From a checkpoint of a small contrastive image-text model: text encoder layers 8, batches of 256.
Rows from block 4 of the image encoder of a small contrastive image-text model, named by matrix and row number. Rows with one number belong to one neuron. Each number is 128 + 32 x the weight over its row's rms, rounded and kept within 0 to 255. All counts start at 0. Numbers have three digits each.
After each neuron's rows are labels from the 100 images, of 14848, where the neuron reaches its highest value: "strongest on" is what is common among them. Only what is clearly more common there than usual is listed. The data: simulated grey scan slices of phantoms with and without marks.
# fc1: MLP up (encoder.blocks.4.mlp.fc1.weight, 1152x192), inputs 0-47
# fc2: MLP down (encoder.blocks.4.mlp.fc2.weight, 192x1152, transposed), outputs 0-47

fc1.57:201123110092131151105156163081076195165144069135107162164153041132094146107140149114122130136129061165127149143120128158130085187124096116139084
fc2.57:109107172174167126171125110135089114121100142121097127194109193141188168116169087153131100126121083152103160130132136138106109173175204107129124
strongest on: limb; noisy

fc1.441:118141206087176120126099150098162118157188163120131134153140099104101108142065107071079134178122139127179112093130082152146079134065138132134145
fc2.441:081113082126147167114163135157178146173132131140134112143128161220121138145169077145094109105115146231099190158140129093101193102140108173157155
strongest on: side: left half; head; several spots

fc1.739:112123141221162103154162151131117148187159114146111162176110119179129155095187122181168132100168124138176157165113113169108095173124121172143181
fc2.739:188113127180137137155094173115128101136188128130142222148082138097106141146068145132114128100126130092165127129124032126124093129103158119142118
strongest on: side: left half; limb; dark spot

fc1.645:097179180168143124129171160125173136104137153079119129117152090121149099128085123143099103146171185154168114180116146161120151115132170107137157
fc2.645:113146146153164124121049087136105096124060170151058100117132154106138090165151083171112154139095170170115175123081105146122154115135192147139156
strongest on: several spots

fc1.293:150078186116199125169189140121132136118127135155142148129133136135131209122175130138114143088118110152153157100130150134115102117140159130100079
fc2.293:189102131075105174111154142131111111139134111090120114112117113104092101126109209126101139176168097097099081119087116113139075139139086126142165
strongest on: chest

fc1.683:088115142132184109151145182152170147164118109050146058086113087130132162122143114097096129117140146122153090111186112145090124149161152170162129
fc2.683:100156126101123140063154215106154127112127091121107046108113141135114101178122123127070148165150116191188155099094159121127095181052170145134155
strongest on: belly

fc1.139:115119130152111127156185215180134096129096097101147136117131143066117064137133108149140174104167113125144101108113109155127121120148132116160147
fc2.139:158162159141098082117076105124126128101098130133134162071134105120125116107148212107094138126111142093110120029125176146134141113174120136114144
strongest on: limb

fc1.16:129104162096131116200126109123129101134111198123160140135095146088093175133155130179168140110171070123127130111150110106102109134139137187128151
fc2.16:152166175151134099122096110128095108073082118108081170109147087131124081099131230105131155145133164109131084132092122166147125179155092119111180
strongest on: chest; side: right half; several spots; finding: bright spot

fc1.612:103128139097106213197149153142150145135153137165164121124133064134109139100126085066104128107128126094170070127163118117111117163100078186128133
fc2.612:072140059193167062132146135113095103119100098132099134089115150139107128192172121173176112125142154131087135105104142184118166103125122117091168
strongest on: belly; ring

fc1.177:152096152110122209147167153075109136150155110104133107152108066068125112110130162122083108182133069080109104128120150110131059145106073191124172
fc2.177:089103152165153097111089108141146131103080142130138193132128173181146144177123083148111149104124147170085180149127173217098126130147188113113128
strongest on: belly; side: right half; low contrast; dark spot

fc1.579:129079096173091126248146105143110129124125147116182156063112151131120150135111124172151157113157098131082084115176140120102165108124109138118106
fc2.579:127183177148111107061145152129148160135168141161137171133157063180137148057133112110111134106133171120197191102120134150130189118160155119144133
strongest on: dark spot

fc1.545:157136163128117118115157120083095085107125175117113140216130092095144099140154170119200142162151060141082120183134166117190132180157120104131167
fc2.545:178175190076187139149106181121106091167139171144106153148115120150100117107096116060114065100103131117147203081117123146076115198099110123145165
strongest on: bright spot

fc1.106:204102148119177142130142145116090182162124089139133167148142062115051158095143162123115116156123085110125121173161177137153108136105064173143079
fc2.106:106115158135185105150149094133153100114120166143120122168136193150157147158150063097148126096145087201074119142187096130103075182144188087148094
strongest on: noisy

fc1.533:120121136140126100182109145107156106129121166079176069102101143089102143128133122200141123126165120118118097094156142086090149125161156128106127
fc2.533:128091164144147122114123153141099135106106131161098162143099098129154120099115135088130175088139084160129153106118099151042069136092141128111104
strongest on: noisy; low contrast; belly

fc1.404:180138127176131167112198115085119150119109114078108137137098101118085115104103143090142140153156103132124180098122118146154092214109122149122142
fc2.404:132144090158096105145133114164168116146082120167094187099150092153119125126174013113166123116101143165181222097113086127115146103136142167174143
strongest on: limb

fc1.586:127141170150139118122212153109115154122109175082122131173114130112157093109147133158153099138128136115085083180141138107159143133150142154136217
fc2.586:141101142078129171141047155157035148125118148121154111142059138119154104120123116120139158086107149085176139046155158138160137069161136145116081
strongest on: side: left half; chest; several spots

fc1.179:090083152070095116145163115128115087174125126101148050122130120054091122138112127105113150097089100136138091151148131080123051154093059138141105
fc2.179:187151119189131114125137092124100075108079109130061182136163099174111141091147140103129133106085125108139189110081168136096103141171159121116155
strongest on: low contrast; chest

fc1.639:149129133107116111150137103156126133150154161112164084228118157133091138110104126166129113116175104110135162100165165100129142104129137143137106
fc2.639:109118131136164080214162075117115071130150130129131105152146100170134154170166129165199109146132068207071119182174171117128147056159125141166157
strongest on: ring

fc1.638:149105163159161054103158142077163125106114142063128178128102062077162120123180176098183119163148096097175105194128109134181086167144141130112159
fc2.638:047135169061111156047105109121082132175137135136145065187144138130105123141145063102137119181136099150079152043190143093138143130141135138135127
strongest on: chest; several spots

fc1.443:115076179112170134128146168097123066117147130189135136150171110080069138152121133082120172134137040078171118148159125163134047178091120159036134
fc2.443:127120116109126188047140163080121094138192135107087131176186127160139106174072069097149117124046131133127138124104090135115182098063146168128193
strongest on: side: right half; head

fc1.306:158099129089115142170070113154131130164142156160178190144123106107057112075076151149073093145148083153151155100161172126179153137092077129155090
fc2.306:105161153086078208032057131098101082162143119117147123172098160137188130166186108149134132116075134149111154154164169151126139122164187163166136
strongest on: dark spot

fc1.301:163122113134083134148081094195101120147094117174176191096106115125090161072100137225112127133109093137122127097165155092163140122079087134128058
fc2.301:119158158136126136022069156126100154079123129128119125147116116168169140160132123087104145136050145168152128119147137174144160109127166125180083
strongest on: dark spot; limb; side: right half

fc1.570:084075115113191127180142153167119151186121119139113099158128098117129130105135105115073093144093054128116138116181093123131094199078118153155120
fc2.570:134189137058109126098131163085140142137101110095146086150099110121139096138123252125152155090161101116175122087106120137121115138125135168121119
strongest on: side: right half; chest

fc1.116:149114164113177166128125164067128108156139121190113087109086088093113177114142115148091171124103086106156131132130131137167063160094112139114056
fc2.116:100097144093129159181079138129105183086084136131094098134136182139123172129119032125108145121128116143142176096131133140135096121129157145120060
strongest on: side: right half; belly; several spots

fc1.82:161054121106146170113159161119138201156160120059130065105108068110119085079128145129056121150150093113133143130124153111113107145101078166134158
fc2.82:112088153098130120157096101139145131143076123140082105130145123226121172112148108186195170073155133169182179157125181166090117146125151171124162
strongest on: belly; noisy; side: right half

fc1.558:105110171096123133185112165095152149158165144141118117147067141151132191139181088165171105129141055121146153072129120124099089134122160160088158
fc2.558:167161150128118118126115124165095151071132133097173146115125078132123095077063237064113102146151129135138064102165087112149110186144102111124129
strongest on: bright spot

fc1.206:169115125129142084151130153057107175128119100083110167135148035082116138123134139116122173130128093173142164107127087149137096129101142107095096
fc2.206:105097101113150146149176133121082106190166162158104116194125155147153145165186081091181089131110084185058158119183090121136079162158131136150139
strongest on: chest

fc1.675:107121138128067140118147153169067083221155098129156112155125155098156151120120123222158128114103086115073103112163170095131135111121115144140144
fc2.675:168136128182135078125072104102140138073109140138083159095097087159111132115157146076124157111070141113200170069105157198143147099137136102128129
strongest on: limb; side: right half; ring

fc1.484:111104138138165108192112152098160136130166137124181100126130115130115139115123123100149128132144102112155125099127127102076103202087104161081134
fc2.484:148148131161119102081107160120136094133096133070112131138174105113085122108124149125117157119093199100176118165115196118148147110121113109134088
strongest on: side: right half; several spots

fc1.559:162078124175165127173193145118173171130134097154209111083119081114092118089119176129073160140143120137143110126183183153143118163104088173103144
fc2.559:045150102057108172130130161151091141177109119144122105148130171123141101138048138144139117126095149137090088115146166161095114145069137132166121
strongest on: belly; side: left half; several spots

fc1.92:082127138162173102200148136026193125161117160141124152125160062127100169130171126142136155144150147087145094108153104143113128155122078113065139
fc2.92:186113094141176116087119103156167057086106158133120133162160129154111098144147095092109136174085150150079115114118143093145123104144136076150104
strongest on: several spots

fc1.242:163128127168131112148149154118097133160116099142133125101080082080056133097182140119102148121186102131164129115117145129112072163135098151130131
fc2.242:102123141099086123120105161151129136134151133142116159163137120140118098134167107122131165092099194112127111122158153140108133079212125147101115
strongest on: side: right half; several spots; belly

fc1.445:103083182153131175226089118074083155169176128115173100116084127119166141112174091155136147103142105062129043080190161145135144127123147197088110
fc2.445:127116126122126116133163133119075158037097142114106084113115133112117069142076189112166122179151107066130114110090067107141138164116102124168143
strongest on: low contrast; belly

fc1.178:116078143119096138246139125070111125124138145072200109121079131105134114125090109150139124132143085140115109130182115134099144156086110181128191
fc2.178:124138169219139086054120107130126096102087148149061139121176084142092173068166140131108130140112167087141150110119205134143122123178141126119129
strongest on: dark spot; head

fc1.692:205128114151108173117203095107103195106135142184100079163090119158165136102160175082154151136137075128133153133097161083188110223114117103107138
fc2.692:158080126126155062082097083152134102099078161140060121068140150115090126169110142162130100132149084205104173112059159153086111139123123084134136
strongest on: several spots

fc1.129:101142166139128092184117164092100158181123124152156108138097114079054140108074118170080106129155129109158105112147192151067135106099094157141113
fc2.129:171132158116139180081087110129120083082120152147112163123136165094156094134137128099041137112073144116107088119113120165116123122165173067134089
strongest on: side: right half; belly

fc1.664:105139149142182102204097144066061154157178138160136098151075106128175170099124121113139135125105104057115042074166123149157104206103158193111125
fc2.664:142142099101125129158167134084117147109201145132151082163114122146140111126074114105214094119099108096129147080161074073093154147106131166143115
strongest on: chest; several spots

fc1.12:147121137046095150131102144118119163160131107140138124108123084202076156068103120085154122179074121136156055104154115108131159184131076133121109
fc2.12:079128131208155076019166062155155144148126168165119110149152171106116124162171113138114129092138136151078127149144165117125171134149150116110146
strongest on: head; crack in bone

fc1.125:136109188133153116255142108153143094148109155164166064154109139104096141110066157131156123135151088137153160131131132133095122164116139139083144
fc2.125:118197152137166136037110119070110085079153122127104135188158114195140163156093165152138077085128153128078100217079148121107096178085177107161149
strongest on: belly; crack in bone

fc1.465:156091186126104193116152115134203078160121165118140148155133120100081105138133118090087178169147119148110109110152143132185086101121097124135116
fc2.465:112111143080122141087085148109150157122163145089157111132139118182173148109109088191129092101153141120142152107173085074095223104125145169115157
strongest on: several spots

fc1.160:154042118130181141143182134139119128099199116154143135147127122115150097122173126090130166139160046081161125146122135086137073163118114145047205
fc2.160:125122050136124135045128077115121130134123102166080104125124145138150142155114088140117132184102136179078144142065129144158165087093150095145123
strongest on: dark spot

fc1.31:123096135118130209124143164164106151150160076108135095093081118070114094142140125156079143129132063128127130109113114089137054166100086156121169
fc2.31:202122154142144065179084091132159068103066129105111166092150089137112109118138185162141122125116151172104165176115212203099123142161155131140145
strongest on: side: right half; chest; several spots

fc1.493:176151121169139178099208130085095153102111146103104118116110121153114117093134138098185157155153093123140159129105137122158085191122116138136150
fc2.493:125142151184099070142084122133142112119137197132062153101155109134103149103141010135169124118102146156218218116129101132112135113100109150170167
strongest on: limb; low contrast

fc1.20:145091167181178067112188154181118125155141123109120083143139115119125146070116164170105159070182140072192144127122123137120131124101154095065136
fc2.20:077085079164149028148176104108154139121127147130114161083131149106115112144090143202130094115187086091091137196102093115121159171108133063080135
strongest on: crack in bone

fc1.97:140159105078161073127127176102100158147128092139122171170069092086074136120206171109157148180119119143138135142133114172180119120177099158134073
fc2.97:064095162126116166076139103135164131189149161161118102174119165118132153156191063129173103088132070167058131137223104128137107123184151128107106
strongest on: chest

fc1.431:162122153181185132130167121139160135155126162165126137117144089127109115100137181129079149122181118115149161154126119116132090229102112110082168
fc2.431:072163139119117134155072151125148072127117123136078087159143160112106198128131061147165139153079149142176153078125118115115122042093160152178063
strongest on: chest

fc1.341:198117130118147118122118120130105180191159096157118143154150056113111194093138147087095127110141108108174137141091127100090097098116060125109119
fc2.341:163110101160150047122168071097081060107099088101124118117147168162149112144162140161168094117145095146077115145088172120091147152172149053141152
strongest on: chest; low contrast

fc1.296:136083157111157130158135188124109151130153080107143129071092109095075098136106131115084115159168088118163140106145117168122112165096109156121125
fc2.296:153119143142086099130122112156144105073071148117087194124178100136098116143134194119098139111123157162086162121120188158145115134171100137116115
strongest on: side: right half; several spots; belly

fc1.763:104157184135136092166122181117088127168121137156132108141109115066027133098086111155098111122166137079159080116157194161090133123108073148133115
fc2.763:167142149145111166102086104150110114062143137136110167105109143131179103127146114118066132077058147105113111123136121167119138119186162077125104
strongest on: side: right half; belly

fc1.410:131193115112124136185164158092098137130157124132161127111123096136083149087133134147176116209135135136090082165126123155078117137164090149132148
fc2.410:085154120199147089052102119153113142113102126203062136105151154162126175159198063165128104099093143119100164119061154164081200068152167130115131
strongest on: dark spot

fc1.89:119099163117139108163153186125081118129113137048133130115124080090113110109136146086174158118126125124188123162153118158206057136119140125095117
fc2.89:144143158202132118127137078131100150137178137160063135150101135139164169151167132049103109114059107124085164104152160106111101148156141133137149
strongest on: chest

fc1.337:107128142178147085113118156055152124131146111107105162110145103180137117147098158120148138204113134103132124158151100187159169150141146125101132
fc2.337:093108150164116091079103085162128130118155150125111145134145139155153102151133065121072102106105144191113187152137169122118176149101150112174161
strongest on: chest; bright spot

fc1.616:134070117184149075160129100091144140163141087146160088093115134140150137125165153093095139162133106076149180110145131124140126154180124109067155
fc2.616:055127075171126075088188106115147161142142124123074100110110148137139133146138087169162078137151122161094127184102110121123147132108111118138161
strongest on: dark spot

fc1.147:146096103146147086154163104127081197178138119062121098132144086148131078102087180070042127152171099152133210130149138148126131162100120109182089
fc2.147:095142150074092195122122151084140131143173114121141115138087138142180154134159101150136136108125095127108103120097135119128106163125180178078166
strongest on: noisy; limb

fc1.427:128087131159113178139172102089154099142099177101110154129185089110160099137137148172116145198113078090099133203168142130200132158123105114074138
fc2.427:127125177139117031099046176139120126068115158063094136074136114158127063110098147136064123129131157101209123092121090156104188173133137124137133
strongest on: bright spot

fc1.273:123124117124140183137199195151136075142096159105130126143123165105130036130113098150092125133137121130150108134114118151123083157106124126143155
fc2.273:181141162126106100153079102111086168054093107131135158075118103117136143104139235125119151107118123071116102075163177160140167092166113126117106
strongest on: limb

fc1.361:190093173126148167140137145133172167069140175125163084079011128116138170132187125171110132102143113120135115126150170097116106114159163161079148
fc2.361:129057096113176174130167088139157191153135096170100103142103138153145134154101126120144149126139069142105166172094042108125147177093136158069159
strongest on: side: left half; chest; bright spot

fc1.735:109169171168083142135169128104075118115135136071148111180148132147105103086090094101153134157128183137163083124163108079115140147149111151137163
fc2.735:111151143178137082048106079135192141146104169193102105086108140152130166141145070147121101130146136153118134166119177133126153137114144122131163
strongest on: chest; side: left half; several spots

fc1.167:137092160144158178140114110127182149087164136077163148093105130047126139145138127128124090187187130106086107102154107110159091130126116125108148
fc2.167:101072149114171108128171104169137096116112133196103145112131191137114190150109145127148136135162075076110113098104124136097082149135172101064106
strongest on: belly

fc1.212:079137170149174113144114140082137139180147126155161122141093080074119149106142119165092141123184152118137135097157120142076095157084110156142128
fc2.212:159153113106134136093153168146111103144056103141088117126160129111100108154165153148170124127105171156113131166127200127113139060163084101137098
strongest on: side: right half; belly; several spots

fc1.652:137176137163148150146224114099117116154096131051103120163127094073119126080125154125104112128147192060141117122147134119153108187129144151109164
fc2.652:102177112165166101069114094155153168133114142197108152099108111116138193105117055123132103169097158155112141104112134147145164111097099132184089
strongest on: limb; side: right half; dark spot

fc1.439:120130143082142086143098140112127130143134119117146184139123147075016172122114112075119140176140120132120088096147093113187121131110076147135125
fc2.439:129103118071101193083124154119127090172140142115131156191132164173169137168177098152102112094123085181085199147166155151126131109201140137140117
strongest on: side: right half; chest

fc1.564:112083221191166163156117148179125130143118162160113156132163122128123159122118099135142138112178142141106154127170112112120130111130162122076137
fc2.564:155121118092120159140117178082089082098141103098127121096093111085141047170136194123039150164129119078146076109095128131169079145179141130105178
strongest on: dark spot; limb

fc1.8:156097129122174193158152101084084162136143135089112121127131098075114132071133138094154128143148087087103181154134139162157103185093091166057098
fc2.8:059130107206122128091089103186161121082034180171060176080111183139143165141136031139112116143094150147109167079083063171160137114154180114112120
strongest on: noisy; belly

fc1.262:129123142115187120169169137134141088134117138178124128161134111109079135123086150124152104162164088139136168139138106176134070227108142112114152
fc2.262:150105125142140184157092179134127043142132159108102169170188158120127124168125067126147164121086137103188167104136101164141136077114162127140114
strongest on: chest; bright spot

fc1.583:085150162145115167122140128126153165176134155144117109142097120142156146113177108239168140113144122125157174088104142160101144078103148188114168
fc2.583:170154134178135119113119128164081112103174123157143163162167087173088140126054132099063089136082162148142112127123086142143117169105123087135121
strongest on: bright spot; side: right half; limb

fc1.374:187095148115126160133154167175145124104145079077137111070082129054111093141118101100088108177174101120146126091107100078193032144086131120119133
fc2.374:174114130136075080125127097148116128073088099139147173084110100169119121105155205142126106093154123143073147108121197138115104140194123121099139
strongest on: limb

fc1.393:147086183144105114110079141125141142133110146108155130092054121107124149119115136181089124142184096071157115114178122115150167123093134170071096
fc2.393:100139141134079169142079141167146111177168172147087115139107136119153132142090045176048132137095150129134119156114108138151100123119132125143121
strongest on: dark spot

fc1.624:074108122138181163168120157110102111178146073122136131151103102114157177121160096102137183084151096090125089087181119170117116127136145188161134
fc2.624:108165132104063130172135179116091134096144134111161121099132110138117083115092151138128100145142085110219108110139099127096128157093098162134169
strongest on: belly

fc1.67:160116148102124120153103122089170130110129157090142095063067149089122175144155127189121099142138050122119130102138164058145075130145143132088135
fc2.67:150134102116130108186119111198100136104101127134128153096149057105160064086113192086078127118153123114119089108096053110136113163151117124142108
strongest on: side: left half; chest

fc1.503:130139169158115150098114112194115106137102126194151127117097110136128158061100116217144135137139124143113087067145139073152138115082099131120091
fc2.503:132173089177169128052120134067103099098132120126084134130162113169133142158143082127134165082084149137127123129089157173097131133114163133182157
strongest on: dark spot; side: right half; limb

fc1.699:199140112177199158122184101043127134113109131080120117088107152108127130115112162113167119176179097110120158125126149127166100176092118126099159
fc2.699:056126148128136121076106124174170114206082210161066117117140127076109167131124027150137121136126143183191182122142058102129149113095135164159142
strongest on: limb

fc1.399:156078154137158161149179216166174120092125080085178107063122127028146090132157110133143106111182096141099119125121098093134065128110114120152184
fc2.399:151140153125090091128095109129123142116096087132145150107127097162114129102172189099121163116112128086118146087157202147143115136193138152096133
strongest on: limb; side: right half

fc1.185:179089121040163144132170134107133080157114137179088092143142109116113124129156132137148169120147029131188156114107194131133078164128131161110144
fc2.185:108165131101121142106112116072083102127120121078096058134145137128154080159115128122123115147152125200136121150081116151091137133088129124162195
strongest on: side: right half; belly; several spots

fc1.26:156134154099141096144082150084143099163163122122115091096078124143121155111162086153158134147092139087126099155142116108118136136164121136095158
fc2.26:104125135072134170123173142130126196117081132147150098159115081144155115108128126073176100091176108176133196065138144120062125123088149137218131
strongest on: noisy; several spots

fc1.72:121066159111168190137089179170183136205122178136128136110107097098143128097128107147101101121121083138111123150128084116082099161073076164081178
fc2.72:138139102074144128134146138096121105157084074090110135126128077083136076099137255119146181116170115102156147119114127167151147153180129113120123
strongest on: side: right half; belly; several spots

fc1.214:159111092122077099153151067114117134135140124151126075134113158119159098083187164164108137163119091102119149107105165088155144127143115129075156
fc2.214:144100077138166031083148122160196129105090148153074116063122158122092150187149162179201107131195104212062176145075105142131129107143129102107130
strongest on: head

fc1.234:080119183196155037126130158095116125160147127111109182149167098044088116116155143155116135113164142087169098124131105171151137160069115109089183
fc2.234:177085059135187067130207102125194128189155184169141141108154130132119166126152111150126127121109118131027132207135122060144189115141103125129124
strongest on: several spots; crack in bone

fc1.261:168110135128113109115123143119123167127155108058144125085082076072073111120167150159128133189160078155129110137100148089143102128129048150160173
fc2.261:135099168152184129200100100139148104123136125154169201173160155170123096167147093100094125086116105149107181137174109186096082155152155129107181
strongest on: low contrast; head

fc1.39:144134115065130153109130157112130109144194151109125121125063088089159114098157114054081149125112069113171105135100164100184000187114097163138078
fc2.39:158109163135157154111062054130112135139079177158097086131116122129108192125103118120085130123104116124107174112109144113132090097134151132128113
strongest on: several spots

fc1.454:170066144078144172139150159119124104129181093106133111104105123087103105144136116113068141167139043137144149169131114091158047181089116165109138
fc2.454:169121144150108106135057093176127135103039141143116152097148080144139151106115145156113114130123166139117162115150193186157138101165157144125111
strongest on: chest; side: right half; several spots

fc1.317:178102154103143189123111144098129144133191103120105123107088082056142127133168097115091153119107058141134146179091149103164030198053101142121127
fc2.317:144123143114162125164059066146153074115036158179117124124162130111122158094127111110109067153097153153095164070159163159115110092151141123147104
strongest on: limb

fc1.145:123079169128187173160179103143112101154107185114145126218159128048071092111075165123129080157143073122078171136185122112139091198077111151127127
fc2.145:114125165098135172118072135138121083182075141134108111157105112097157120114194156154146162083091144100193154125088107128103115112194151168109193
strongest on: noisy; head; dark spot

fc1.447:142092157167120150111142125112135111104132147113112135112162106145157124150163144103162133215105093110105135191143108139215121194162131106119123
fc2.447:127148185187135048116104120117101129137121166075089150115126123157116078099101108125101077113135169145193166122138175140106157139083111116171167
strongest on: bright spot; several spots

fc1.32:138112165151163159163192094148118174146117182157129077150104136128130188101173115137210133100150119127150097188114090120159094170113119192031114
fc2.32:093127152089110164153091160135131161149116107075143109119134141101147023178081180143111127108119150089189124116130089149123157119100131140110151
strongest on: limb

fc1.235:122152111174130091124148121163123220153177161114146126171091133177109152102159132152112119088197144103159137141113119139100161172168132136131149
fc2.235:142076144087107124186086121157120120102146102135135163116105138178100099187073157118140125098134078126180111128117063134091133185103103146102162
strongest on: noisy; limb

fc1.544:119146127104160074137103123111115106159201124074172080177096134126124143122134114168190127126141106079137119140152175110139126110155157176117150
fc2.544:164128118130143117106132126148085077133069130130091104128131165125120059151092145108204107162168084163148163120135143087091117124093139149155162
strongest on: ring; side: right half; head

fc1.600:177070111182216163153185100080124102145177112136149104137123128073113121125140140127112117179200056102124203136112140101171082180121123141071142
fc2.600:047129104123088151093081129166136132139050145149067121121142141070143142133111058139086112169085134185147181139098106136160143095087173145147065
strongest on: dark spot; belly